From a checkpoint of a small image classifier: 9.4 epochs.
Rows from block 6 of a small image classifier, named by matrix and row number. Rows with one number belong to one channel. Each number is 128 + 32 x the weight over its row's rms, rounded and kept within 0 to 255. All counts start at 0. Numbers have three digits each. After the name is the row's rms in percent of the matrix's.
After each channel's rows are labels from the 100 images, of 14976, where the channel reaches its highest value: "strongest on" is what is common among them. Only what is clearly more common there than usual is listed. The data: procedural textures in two colours, tilted and lit.
# convs1: grouped (8 groups) 3x3 conv (model.blocks.6.convs.1.weight, 128x16x3x3, each kernel summed), inputs within the group 0-15
# convs2: expand pointwise conv (model.blocks.6.convs.2.weight, 128x128x1x1, transposed), outputs 0-63

convs1.35 096:099104178145121148128100045149182149128113124123
convs2.35 091:138157157134193129152124054136130138217137125080119101084140069146086131012117120134118127154116141184118115110166092105146109085126103135132149172147111109048143113206078129089147113140143104
strongest on: rays

convs1.72 064:092124166116131124062130082100097096081091103132
convs2.72 107:132131032165175094080144133123089120132140151125159131090097111215108142093111119164156185129113128112099152130133140169183170127141142161089207150092116131116126186100082145133155163140162112
strongest on: bubbly

convs1.23 071:081106152105167123148084099095129178086169131098
convs2.23 101:214130153161172104138089153132112085130108130089082182103139124177070113143124114162113150168147084160152135094124123205159188111143143135109137146161109000108099108106133169119152140132134116
strongest on: bubbly

convs1.56 065:129153148177086144106100134067146097108129074091
convs2.56 112:135099155074111124085136145114121145141117093108209140106179153143120054139161120125113113159045165181147116137147113139167161173074114160095137117097089117088157148103141102094169151203119106
strongest on: bubbly

convs1.55 081:118087131083114108103104082122137074068171119132
convs2.55 104:147140166106114135096093083134136157182118116105130125123127131156144068129101137153137108193129154114118083114130095113180156103109076128104152071158153110153119153203133091086183093128149054
strongest on: triangles

convs1.114 078:151126126126097094133111131090082179073070155113
convs2.114 091:126121178126110182108093179163148092146198160148167146123137204070153114123110134076162084111123165138133156148186088158109133123120136124065117075117135134124149175091096116141145160083157120
strongest on: speckled

convs1.17 201:094124084133133087121156159129086152074128088075
convs2.17 094:170077111167120134093135133206196095150100117083109095099134127118148141155140105125111146079149160135168134094122182074136121014088185180097083136127140141179121141188120118176120087155131145
strongest on: rays

convs1.64 159:095153095124107148069122082089095160104093142167
convs2.64 106:181173135142117100137143085081133137086086127163169126194107105164096098154109112140131094114137188112091087134135150086139174192132117148126134176123139082156087067107140113121109142111047062
strongest on: rays